Weights of a small image captioner.
Training: soap at rate 0.0023, 9600 steps, batches of 256.
Data: 72500 training examples, 33.9 epochs.
Rows from block 4 of the image encoder, named by matrix and row number. Each number is 500 + 25 x the weight over its row's rms, rounded and kept within 0 to 999. All counts start at 0. Numbers have three digits each. After the name is the row's rms in percent of the matrix's.
# b500: branch 3 reduce pointwise conv (encoder.blocks.4.b5.0.0.weight, 18x144x1x1), inputs 0-71
b500.0 107:511477510501501512506492496520508499505490507501483518500480465506502523500494491489478482493505501497507496550553503472483524471470461527507527496469507493511519506499502541499511473521497536532470486483551508556495
b500.1 094:531509439498489520510492505498510502517482539513485497489471485484477500532541558510500524508467515483525487509493496539511518501441536491484530504465454477482503521476534514497533474453523474465494504495471519563508
b500.2 106:464521528497530529489481501485496575519494511506468515521510482507498517507505500527544497493480516540460494492562520503472486492495449558476490497538469518512487537555498525506521470520503508484500493494464471543453
b500.3 102:499569528504505548496499476491521555480533485485523498481518534483475514525494492507504557496485520483449517464511512492484495528475527508522522470450521491484514489470489500484454495515514469522479470489496512542513
b500.4 100:519504568515498459522495483486480532510499465486499510482512504553486513496514450491501511487493481476502475509464470526550516480555499499476499508461479467470476500519482485503490511529538519518474487499496517486486
b500.5 103:496484476490493521486500505512496459477472512496475507481494496505494497506502536498499499500474493515523492462495548483495517516490505497523522506550503492517538526472469481512518512484475430505527559512484557485485
b500.6 097:489524489506471500493497510520483486483513494486522498452499500524519495487488504482477457490513493488499488492492498504452524486494468524507484498508551519482508480462448509526505475487485483497493484475492464483503
b500.7 089:501487466486528448521497492490517517484475497506496486489511465549500554492488524509506537480483494516518490519502548500481487514495461468519497509546485463496491523542446522540492571511492514468487507480476517460484
b500.8 101:516538477459473500477501470510484467519513509492510503522506519462508457493497500512482524498529497495470496538441499516493515494525544527487483490488540522508506499492493523479521515496494460542480470515503503490465
b500.9 100:509508504477539510504507481491484479500525497503521528504483531490502489487510516501482477509497498499487486477470438506518460469497512539515500505514527540497510537499493484532459500506473463502496480485476527478465
b500.10 105:558550481487474492495541498462537495501504504512565470572553512487550483493490534488489472508498507511490529558486533519483442476527492501539479494502505497515531511486520486474477477481457484488470500508475515508454
b500.11 100:495513524454556474504522488489462514529494508503488485515497480511520492516493479500544484500499521549491469491518504487472460463461514465486488524480520483513476495512531492517507454475542488485507482477464502458550
b500.12 097:488513469466516507481510515512484465503490520492472494508494511491511499501507540487506501467502497547517511484506484511516475544477531472478499485544477474449501489459537505491513499514492495508553509496513485479498
b500.13 103:483507497519504490556517465497506505485470488478482489479500527498540527497495482510475507457503449454515519491477446513475567518481485480505503521530494481477474492461449516468563491509526491518476481492499501500483
b500.14 096:488534513506499518522513483504513483500455525496485510497504514455528469508504514520499527524513498479481511507484517483542481543517484468467497487467477529478507473503484463498520516541461463495501498503495468517494
b500.15 097:499511523470466510507509494518502480488510485487548503487484529504520463514485481522570470509467510519457495490524574484457518497533476546481536520513537502469505478476522466499481523453481485492483489506470530496542
b500.16 106:499520482530495502508493497531463496508505511516459490500491518513509486527510506499513520516480475513496517482527508502484483491460570468487490491481497541486421498495555506513497496497494470483509457484499493508493
b500.17 095:506471528502507482506509499504497489508494503507491498492497449513483483465521472491495455504509482505522502478477479514486508476492517523469478466515531508499497483498532485536481503490519478460530572518478476483492